config.toml
arch = "unet"
model = "text-conditioned image flow-matching model"
dataset = "seven-segment displays showing three digits"
train_examples = 97500
image_size = 32
horizontal_flip = false
conditioning = "text"
objective = "flow_matching"
cond_dim = 128
tokenizer = "word"
vocab_size = 1115
text_encoder_width = 384
text_encoder_layers = 8
text_encoder_norm = "layernorm"
text_encoder_norm_position = "pre"
text_encoder_activation = "gelu"
text_encoder_mlp_ratio = 6
text_encoder_head_dim = 64
text_encoder_fused_qkv = false
text_encoder_bias = "none"
text_encoder_qk_norm = false
text_encoder_layer_scale_init = 1.0
text_encoder_parallel_block = false
text_encoder_inner_norm = false
text_encoder_positions = "learned"
cond_dropout = 0.1
logit_normal_time = true
norm = "groupnorm"
activation = "silu"
weight_standardization = false
widths = [64, 128, 192, 256]
blocks_per_level = 2
scale_shift_norm = false
attention = true
upsampling = "transposed_conv"
init = "kaiming_normal"
residual_init = "scaled_by_depth"
optimizer = "muon"
muon_scale = "match_rms_adamw"
lr = 0.0042
momentum = 0.95
nesterov = true
orthogonalizer = "polar_express"
adamw_lr_other_params = 0.001
grad_clip = 3.0
steps = 4800
batch_size = 64
epochs = 3.2
lr_schedule = "linear"
final_lr_fraction = 0
warmup_steps = 240
weight_decay = 0.1
adamw_weight_decay_other_params = 0.01
Rows from block 9 of the denoiser of a small text-conditioned image flow-matching model, named by matrix and row number. Rows with one number belong to one channel. Each number is 128 + 24 x the weight over its row's rms, rounded and kept within 0 to 255. All counts start at 0.
After each channel's rows are labels from the 100 images, of 14976 (inputs lightly noised), where the channel reaches its highest value: "top examples" is what is common among them; "lies over" is the class under the peak. Only what is clearly more common there than usual is listed. The data: seven-segment displays showing three digits. In brackets: how many of the 100.
# convs0: first 3x3 conv (model.mid.2.convs.0.weight, 256x256x3x3, each kernel summed), inputs 172-255
# convs1: second 3x3 conv (model.mid.2.convs.1.weight, 256x256x3x3, transposed, each kernel summed), outputs 172-255

convs0.156 [159 102 114 108 161 125 113 112 147 151 147 124 124 161 143  90 128 161 142 149 110 109 116 151 119 147 117  86 148 143 143 136 130 134 117 110 117  96 140 168 171 144 157  80 133  86 137  79 116 114 100 154 118 105 155 157 187 180 123  87 145 164 134 148 122 106 119 127 124 171 145  98 112 138 112  75 128 110 105 122 135 104 137 129]
convs1.156 [125 130 120 105 103 143 140 146 116 113 117  97 172  90 137 144 109 103 121 144 143 131 140 161 144  57  82 140 114 112 144 133 150 147  87 132 178 143 129 117 109 120  86 156 131 138 124 165 119 126 106 144 154 132 139 128 145 119  84 122 149 127 103 120 153 127 121 200 160 114 102 164  99  91 109 147 150 146 149 106 104 127  72 159]
top examples: third digit: 1 (27)
lies over: screen (83)

convs0.167 [124 135  71 121 122 117  96  75  81 116 139 199  97 140 108 147 125 135 165 142 124 170 114 135 146 140 111 108  73 101 125 100 115 129 128  62 139 115 132 153 160 146 149 136 141 113 103 118 144 124 129 160 179 126 104 116 129 111 111 114  70 166 148 112 119 114 105 104 147 117 127 113 155 164 103 126 130 149 156 107 112 108 124 120]
convs1.167 [127 162 153  94 112 137 123 129 121 157 111  71 157 155 115  89 164 172 139 161 126 147 157 134 162 128 132  97 134 101 109 120  72 111 152 151 134 134 118 144 152 115  66 177 126 150 120 139 122 122 125 153 155 138 125 135 127 162 133 105 142  77 134 128  88 104  90 122  88  89 158  98 132 122 124 137 153 125 122 166 122 173 155 132]
top examples: green glow (39)
lies over: screen (98)

convs0.218 [109 150 124 151  92 112  92 101 148 122 122 118 111 120 158 145 135 152 139 140 138 104 155 124 198 143 172 132 151 130 133 122 162 110 207 147 113 140 177 145 112 155  89 116 106 117 160 126 126 123 171 130 131 141  98 167 161 125 139 150 104  94 150 127 132 142 141 101 155 155 121 130 117 154 130 106 128 102 109 109 126 157 154 143]
convs1.218 [ 95 144  74 136 124 192 110 122 129 145  72 128  55 181  61  92 121 156 119 134 160 154 150 130  99 129 121  92 118 167 107 101 147 145 158 101 119 174 110 117 141 177 136 152 115 140 179 132 123 115 106 128 168 112 189 137 117 115 180 127 103 120 111 146 110 150 100 139 104 125 104 120  84 125  96 158 193 133 122 164 152 133 145 167]
top examples: second digit: 7 (27)
lies over: screen (98)

convs0.5 [134 113 196 135 177  91 151 140 137 146  89 150 120  97 156 115 135 141 154 148 148 115  87 153 125 106  87 112 109 110 118 128  97 135 108 123 144 125 105 182 109 127 124 113 108 151 134 123 123 110 146 168 154  99 149 131 118 132  94 103 108 145 144 128 100 112 116 136 155 144 135 178 151 140 137 136 136 124 109 124 165 123 114 202]
convs1.5 [120 163 105 132 149  78 117 134 175  97 133 153 158 153 122 170 130 118 157 122 149 163 111 136 131 155 131 129 168  95 101 124 114 133 138 132  73 158 129 136 135  50 126 148 145  84 136 144 116 122 124  94 135 131 131 110 123 131 162 130 163 139  92 166 158 102 133 101 129 133 156 120 173 127 128 117 117 120 148 128  83 100 113 152]
top examples: red glow (39); second digit: 1 (31)
lies over: screen (98)

convs0.240 [108 141 131  91 181 146  62  96 124 148 165 150 104 152 127  59 122 176 103 143  86 139 144 165 154 133 101 131 107  91 151 104 188  92 152 137 174 123 140 143 180 153 135 107 144 105 162 148 111 140  95 118 132 123 147 113 142 133 124 118 129 115 139 152 136 124 117 126 125 108 119 152 179 125 100 104 139 115 115 111 156 109 131 108]
convs1.240 [114 104 108 102 102 149  75 108 104 103  63 127 100 149 140 121 157  98 149 171 172 124 117 151 133 167 111 102 140 146 107 143 127 148  84 165 157 136  85 123 136  98 108 108 125 152 133 140 138 139 132 111 119 115 129 148 120 133 119 113 130 169 196 118 139 125 128 106 104 113 139 146  74 127 143 171 141 167 159 140 130  95 112 126]
top examples: dark on pale (47)
lies over: screen (86)

convs0.174 [134 112 145 133 138 135 166 141 144  85 141 111 128 180 132 112  88 162 155 144 139  86 105  95 163 132 142  91 124 137 153 129 116 172 153 124 135 125 106 119  96 122 132 157  93 121 107 125 148  99 140 134 127 114 151 141 149 131 113 132 132  59 123 145 185 130 121 112 144 138 117 156 114  99 117 124 129 191 137 122 117 137 142 126]
convs1.174 [ 83 116 100 165 160 122 103 118 159 159 103 126 123 112 171  93 160 152 159 183 157 105 102 148 161 166 142 178 186 146 137 165 126 140 110 106 141 136 137 133  99 148 135 135 121 117 153 114  60 142 108 134 156  79  85 155 113  95 147 144 134 119 134 144 133 142 161 102 131 116 122 166 152 169  94 152 128 134  96 117 136 134 119 168]
top examples: dark on pale (99)
lies over: screen (93)

convs0.54 [118 143 148  81 107 137 171 148 135 116 166 165  64 106  92 147 126 166 104 127 130 141 132 150 141 146 106 179 140 126  96 120  99 101  84 125 103 153 111 131 157 123 117 125 123 125 117 108 101 144 143 107 145 106 135  95 129 142 143 112  95 168 168 117 119 132  84 117 146 110 120 119 156 183 103 132 127 134 113 151 109 112 157 161]
convs1.54 [168 104  99 104 137 132  93 141 138 109 155 159 142 126 174 116  95 139 116 142 143 128 136 116  79 150 111 115  88 170 149 108 129 109 169 128 159 121 116  86 147 179 140 102 143 127 121 126 141 134 139 121 125 100 157 149 125 107  93 159  95 141 108 105 141 120 195 135 166 135 138  95 100 132  86 139 123 104 136  88 132 104 125 108]
top examples: green glow (44)
lies over: screen (100)

convs0.183 [125 132 105 122 121 172 112 134 126 138 150 132 139 127 110  72 123 191  95 126 109 137 140 187 168 113 155 139  96 154 118  96 127  67 125  96 111 141 139 156 159 116 106 106 165  79 147 112  90 126 102 143 143 116 153 153 164 123 160 112 141 165 122 138 110 116 107 119 144 123 153 130 139 154  88 105 156 109 143 133 141 129 145 115]
convs1.183 [146 109 115 137 138 125 120 123 126 120 126  75 145 135  89  96 135  62 115 111 151 138 111 135 116 102  87 120 111 131 170  95 134 198  89 112 152 152 107 148 180 164 124 130 116 166 104 157 115 151 137 100 137 133 128 124  98 134 121 138 157 125 159 137 110 126 169 156 113 100 120  98 108 146 124 155 149 170 135 147 140  99  98 133]
top examples: green glow (48)
lies over: screen (98)

convs0.149 [131 153 134 119 172 122 181 151 147 128 138 108 122 105 117 114 146 202 122 125  99  84 133 152 167 111 129 155 137 157 131 136  94 154 148 124 123 150 141 107  99 128  89  99  98 154 124 152 142 109 163 158 123 137  99 135 120 174 110 131  89 153 131 166 133 122 113 116 149 147  99 160 103 141 109 131 120 126 157 144 153 160 135 132]
convs1.149 [111 136 100  87  99 105 123 141 113 122 101 116  94 144 121 108  94 124 147 149 136 190 115 172 101  95 130 134 105 115  84 106 122 123 118 107 129 161 119 102 171 120 116 128 124 123 130 128 141  81 133 139 153 107 180 159 112 128 167  94 102 112  99 127 138 131 109 160  97 110  83 110  85 131 100 178 121 123 143 104 139 100 100 118]
top examples: blue glow (37)
lies over: screen (98)

convs0.67 [ 88 130  98 121 168 178 145 124 134 122 163 127 105 149 123  94 101 169  99 150 162 123 139 160 149 157 103 121 110 120 146 148 113 108 139 101 128  87 127 144 174 116 123 111 118  88 143  99 132 126 109 136 118 128 148 120 161 132 153 106 107 179 150 143 154 105 114 131 140 151 137 125 163 142 101 114 100 103 143  83 152 117 146  98]
convs1.67 [170  95 109  89 116 123 139 123 166 117 129 110 148 136 123 122 140  99 139 133 138 161  56 118 132 110  78 154 132 138  82  66 152 146 105 161 120 126 137 146 168 105 128 152 126 143 117 138 126 130 151 152 157  95 182 138 158 139  92 120 145 163 123 150 124 114 126 170 106 118 111 134 115 154 146 116 135 139 150 147 125 125 105 131]
top examples: white glow (51)
lies over: screen (100)

convs0.59 [123 110 167  99 108 110 114 156 106 128 110 146  81  99 136 145 122 122 131 150 175 154 140 158  85 143 146 148 154 132 118 166 130 126 124  93 129 188 121  77 111 121 121 135  82 109 117 105 140 135 191 110 132 124 124  93  71 101 130 156 114 142 112 138 175 116 139  94 122 140 136 105 137 152 120 145 123  94 127 183  90 150 164  87]
convs1.59 [101 115 121 112 138 107 171 148 132 186  96 160 124 168  94  92 108 121 132 129  92 143 127 110 183 147 124 133 105 178 118 144 117 137 149 131  94 161 139 131 178 129 150 126 138 132 137 153 160  86 130 144 130 150 113 156 180 151 184 109  96 112 108 149 157 131 112 162  83 130  78 109 125 133 123 106 163 123 140 121 179 153 134 126]
top examples: blue glow (46)
lies over: screen (65)

convs0.71 [ 76 145 145 116 134  95 121 167  81 163 103 172 125 107 122 139 131 135  94 130 122 132 105 118 123 181  91 138 132 160  63 134 130 124 114 151  98 129 154 102 143 106  89 135 120 118 157  95 114 166 151 147 143 132 165 153 132 132 109 136 111 135 121 116 112 157  85 146 138 113 109 113 115 143 104 108 120 102 120 119 147  88 130 133]
convs1.71 [163 137 106 123 111 123 104 168 110 111 167 122 124 110 103 101 123 134 148 161 152 144 136 108 149  95 116 119  80 119 140 119 147 169 162 140 124 135 139 139 145 104 157 133 141 125 114 118 130 119 135 113 155 106 149 101 101 135 129 114  75 190 114 114 119 115  71 138 101 115 101  72 114  85 151 143 132 137 125 129 125 115 113 140]
top examples: blue glow (37)
lies over: screen (99)

convs0.209 [109 125 111 123  92 162 147 133 139 128  87 144 132 106 136  98 127  93 104 143 174 113 115 109 111 120 135  83 127 109 114 144 130  85 133 129 141 135 129 175 165 123 141 170 119 114 135 118 103 130 116 164 138  93 146 160 140 124 103 127  67 119 115 156 133 122 117  71 170 177 118 148 138 162 143  45 121 134 125  99 134 149 125 182]
convs1.209 [151 176 111 163 143 160 106 161 111 127 150 124 126 130 128 112 123 109 142 133 102 120 171  72 120 114 111 137 101 140 160 109 131 115 173  89  90 114 174 136 138 117 172 109 143 117 142 103 128 154 126 143 107  78 151 116  84 135 133 119 120 171 132 124 177 143 131 134  84 112 188 100  87  80 121 153 148  99 110 133 112 133  87 122]
top examples: dark on pale (89); second digit: 7 (25)
lies over: screen (100)

convs0.248 [121 164 137 160  94 155  71 139 138 130 168 136  54 144 140 109 135 135 137 129 123 135 140 145 108  88 108 134 125 116 134  92 154 121 149 121 115 105 149 170 194 141 143 105 159 144 105 107  95 117 167 151 114 123 126 151 146 114 152 126 153 201 117  98 124 110 118  98 157  97 109 129 130 127 129 125 122 120 143 135 122 126 130 131]
convs1.248 [108 113 101  85 143 138 153 108 173 146 125 126 108 132 137 124 133  91 110 105 124 150 138 126 128 142 109 134 137 141 154 128  94 134 107  88 129 124 114 111 138 115 192 149 128 161  82 155 117 149 120  71 163 124 151 158 130 155 129 168 110 125 162 135 102 173 127 105 150 151 113 130  95 168 122  90 134 133  81 139 164 129 135 112]
top examples: white glow (44)
lies over: screen (96)

convs0.80 [133 143 122 166  90 149 103 116 145 133 182 125 137 101 149  70 125 145 117 177 105 123 117 180 120 163 171  88  90 152 136 106 104 117 191 123 149 120 119 168 162 149 131 102 129 101 122 116  83 149 114 149 120 107 144 124 184 121  99 132 129 138 142  96 170 109 108 133 120 130 122 110 131 144 118 114 120  93 139 105 143 133 130  94]
convs1.80 [167 129 125  86 128 121  97 110 126 142 109 151 113 112 129 118  94 107 129 137 129 130 117  85 130 123 100 168 167 156 145 150 134 128 137 105 140 118 142 156 176  89  63 144 141 121 133  98 146 128 126 148 186 134 147 142 130 118  85 112 118 178 134 102  96 145 109 120  78 117 121 161 104 167 151  84 137  94 150 163 120 111 135 175]
top examples: red glow (38)
lies over: screen (99)

convs0.202 [119 114  97  88 131  98 117 129 151 108 148 119 110 137 106 138 125 184 123 165 103 136 112  92 168 162 123 153 112 131 152 124 135 112 142 106  93 116 126 165 155 147 156 146 118  84 131  67 106 166  85 163 138 119 133 153 134 150 123  98  86 114 113 123  78 130  90 128 148 142  94 130 121 162 118 119 116 101 159 136  97 156 107 122]
convs1.202 [145 150 103 150 152 159 170 122 153 135  79 106 145 113 100 115 139  96 155 109 146 136 138 145 136 134 124 106 177 175  92 121  88 148 146 123 134 135 128 132 134  76  98 130  83 153 121 170 119 120 145 122 182 143  91 130 173 125  75 108 198 133 117 143 130  94 139 135 129 102 152 121 133 139 126 119 159 116  93 154 121 110 140 138]
top examples: dark on pale (72)
lies over: screen (98)

convs0.147 [123 129 168 105 140 152 146 109 118 200 106 120 105 161 160 116 127 116 135 137 145 133  96 122  71 130 105  58 122 182 116 119 135 115 188 123 142 114 132 144 148 128 137 143 141 122 139 121 138 124 126 127 138 137 204 130 204 136  94 137 138 147 180 148 143 109 153  84 116 126 109  85  78 133 156 130 131 110 150 139 109 160 127 134]
convs1.147 [145 122 118 166 136 167 114 122 113 121 138 186 165 100 189 154 109  85 116 121  81 144 139 149 157 131 163 116 108 113 148 178 143 120 112 148 116 130 169 146 134 122 150 137 118  94 137 149 101 144 144 141 107 157  87 133 139 129 146  85 131 143 110  97 134  99 116 160  96 110 137 121 102  99 121 107 165 156 136 127 132 128 121 103]
top examples: amber glow (36)
lies over: screen (81)

convs0.250 [123  91 196 122 119  97  93 121 121 122 122 157 117 145  90 132 141 152 172 197 210 114 149 134 122 112 106 147 132  75 124 132 168 115 158 134 143 115 103 111 133 129 141 105 106 177 150 102 141 119 174 130 102 103 106 126 165 127 206 117 125 117 115 119 149 139 136 141 126 149 133 160 166 140 100 134 137 113  85 103 139  94 139 153]
convs1.250 [144 139 110 112 158 164  97 119 165 134 126 149 108 109 107 106 148 134 102  99 111 168 156 120 100 159  87 145 144 142 127 100 123 113 120 131 120 156 144 115 122 128 130 136  83 169  99 112 104 145 131 115 145 115 158 136 122 133 119 186 126  96  99 180 118 103 129 157 138 121  89 110  89 156 124 142 145 111 125 114 120  96 109 108]
top examples: the digit 1 (58); first digit: 1 (39)
lies over: surround (96)

convs0.142 [132 101 167 122 146 133 135  88 117 149 120 157 124 152  94 174 128 184 117 141  74 127 128 129 137 136 141 153 118 123 121 118 141 130 100 130 118 153 121 139 104 145 134 146 111 122 114 114  91 133 130 163 146 142  75 111 136 156 113 159 147 117 144 131 110 107 111 135 151 129 173 155 128 158 139 101  99 146 149 116 134  89 140 131]
convs1.142 [126 101 160  96 111 134 136 134 110 158 127 110 168 138 139 118 182  88 124  77 124 118 109 124 162 124 113 164 128 130  93 141 129  51 121 153  69 137 100  80 114 122 123 134 109 148 174 142 130 147 115 104 131 210 122 160 139 116  95 120 129 151 115 146 118 159 142 147 138 109 161 155 162 162 154 102 144  71 139 148 143 146 130 126]
top examples: blue glow (38)
lies over: screen (97)

convs0.247 [123 129 131  89 118 169 172 126 154 147 114 124 167 131  83  86 119 133 120 142  92 145  86 115 173 122 109 123 126 143 130 147  89  92 149 147 134 136 102 139 126 140 129 147 138 147 163 120 114 160  86 133 150 119 190 129 185 156 123  98 131 119 141 119 117 116 143  90 132 137 147 120 100 103 119 114  88 104 113 132 152  90 156 151]
convs1.247 [158 136 129 142 115 119 145 167 105 114 128 121 160 125 115 156 171 138 128 125 151 138 126 145 135 119 106 125 101 108 134 157 147  96 137  84 114 116 109  99 122 106 147 106 132  87 117 194 147 144  96 138 110 134 140 112 108  72 138 157 156 114 102  97 146  89 159 176 110  87 108 165 145 135  99 137 193 124 139 122 167 151 144 107]
top examples: dark on pale (73)
lies over: screen (80)

convs0.138 [118 144 129 131 142 128 108 118 140 138 185 132 127 133 122 123 119 161  93 141 132 155 105 165 142 130 124 107 151 105 169 146 114 113 139 127 113 105 121 178 193 116 156 136 113 129 144 131 145  94 141 142 138 117 122 127 139 115 132 112 184 146 109 131 143 120 102 209 106 150 120  86 127 138  97 121 134 147 125 112 128 120 112 102]
convs1.138 [133 145 118 103 130 160 122 135 137 145 149  80  97  90 126 122 113 114 127 164 152  73 110 125 130  98 116 137 134 141 139  81 131 179 113 126 130 144 119 118 111 154 164  86  92 138 162 101 141 106 121 109 148 110 169 148 175 174  94 126  90 123 160 139 107 121 149 105 144  93 108  99  88 132 138 142 167 110  91 106  98 121 146 143]
top examples: white glow (36)
lies over: screen (100)

convs0.127 [116 101 125 159 138 131 126  93 149 116 175 131 144 159 120 109 104 188 148 148 108 150 133 111 167 112 108 151 100 112 148 108 157 134  98 142 159 111 137 155 126 104 101 103 120 142 116 149 114 102 130 163  86 129  79 113 140 123 141 109 172 153 177 114 154 123 124 138 171  93 111 133 164  99 125 137 116 138 153 107 132  99 144 136]
convs1.127 [124 124 135 107 119 137 139  92 150 143  88 105 123 123  69  76 126  91 142 133 150 167 100 112 130 122 113 158 186 128 133 114 120 106 103 137 117 139 123 107 138 135 185 146 100 126 140 130 121 142 151 120 140 116 150 161 138 151 110 142 145 158 137 134  89 124 155 157 135 163 101 163 110 128 145 125 137 141 105 140 158 103 124 112]
top examples: first digit: 6 (26)
lies over: screen (99)

convs0.213 [135 106 134 101 134 136 158 121 129 106 163 143  73 185 129 157 152 201 129 151 114 111 126 165 131 146 200 121 127 119 156 124 119 144 126 127 114 133 147 155 134 194 101 101 128 117 120 107 116 138 154 151 154 135  99 121 155 123 179 142 146 122 115 138 109 126 138 131 156 165 125 178 110 141 103  98 140 105  98 126 140  77 140  99]
convs1.213 [110  89 104 102 118 132 136 117 162 174 141 162  81 121 110 143 143 122 132 125 138 124  85 161 144  96  86 137 164 155 151 135 125 104 160 125 128 139 110  95 130 112 132 158  92 126 148 137 173  96 101 148 134 134 162 119 119 148 151 150  79 128 141 106 173 147 120 133 102 139  97 115  91 155 132 137  76 104 138 164 119  61 143 134]
top examples: second digit: 1 (29)
lies over: screen (100)

convs0.105 [180  87 150 206  96  85 197 149 125 127 116 110 147 123 118 112 143 108 166 112 192  90 127 126 168 113 147 101 117 139 101 129  94 163 120 141 116 112 131 115 100 153  95 136 105 131  97 171 132 143 128 110 108 164 101 149 106 109 163 128 141  87  81 111 120 164 158  99 120 177 121 153 124 137 151 144 123 137 153 107 169 107 127 136]
convs1.105 [111 141 135 135 129 126  90 159 156 115 109 106 103 109 177 133 135 112 128 145 171 141 137 133 112 117 126 160 184 160 140 171 150 141 133 106  90 146 149 153 110 144 159 192 144 156 120 138 161 121 137  95 143 146  98 133 125  79  97  82 129 128 148 103 125  83 155  98 131 148 101 132 111 156 142 112 123 146 113 126 156 118 171 126]
top examples: red glow (39)
lies over: screen (77)

convs0.194 [ 86 118 116 129 138 152  88 140 119 109 192 108  71 153 113 131 130 155 106 159 160 131 130 169 133 120 102 107 136 135 171 128 118  71 110 119  76 108 115 167 149  92 170 101 162 107 173 104 124 149 114 120 137 106 146 125 155 146 117 121 140 155 156 115 138 115 115 125 156 119 121  98 131 165 117  97 129  88 112  95 101 109 122 110]
convs1.194 [165 121 113 138 155 111 135 109 137 131 112 117 119 143  95 126  76 111 115 132 143 120 112  87 107  69 137 165 160 156 137  88 124 140  86 126 131 172 128 111 179 121 133 154 130 133 101 150 110 125 142 128 133  87 170 192 110  99  89  83 148 146 127 160 112 165 153 114 117 150 122 159  78 158 125 111 143 147  95 123 125 154 102 141]
top examples: dark on pale (65)
lies over: screen (99)

convs0.74 [103 173 125 126 164 177  98 115 143 143 151 108 143 139 124 103 110 160 127 144  95 160 101  96 153 126 144 132 112 111 135 133 138 102 201 108 129 115 130 166 132  97 154 106 172  85 127 126 113 145 132 149 115 130 151 109 186 146 153 126 139 167 161 140 154 102  93 102 124 151 149 116  93  87 121 118 147 109 122 140 119 132 114 160]
convs1.74 [151 134 147 114 136 123 125 129 148 115 159 118 122 131 174 175 144 134 180 143 145 150 117 116 130 149  91 111 154 140 138 102 150 143  56 128 153 138  96 145 106 142 132 171 109 158 111 158  93 166 116 124 157 139 106 134 134 136 123  93 124 106 132 103 126 140 164 159 143 135 135 129 111 123 100 116 134 111 104 120 140 146 145  85]
top examples: dark on pale (90)
lies over: screen (84)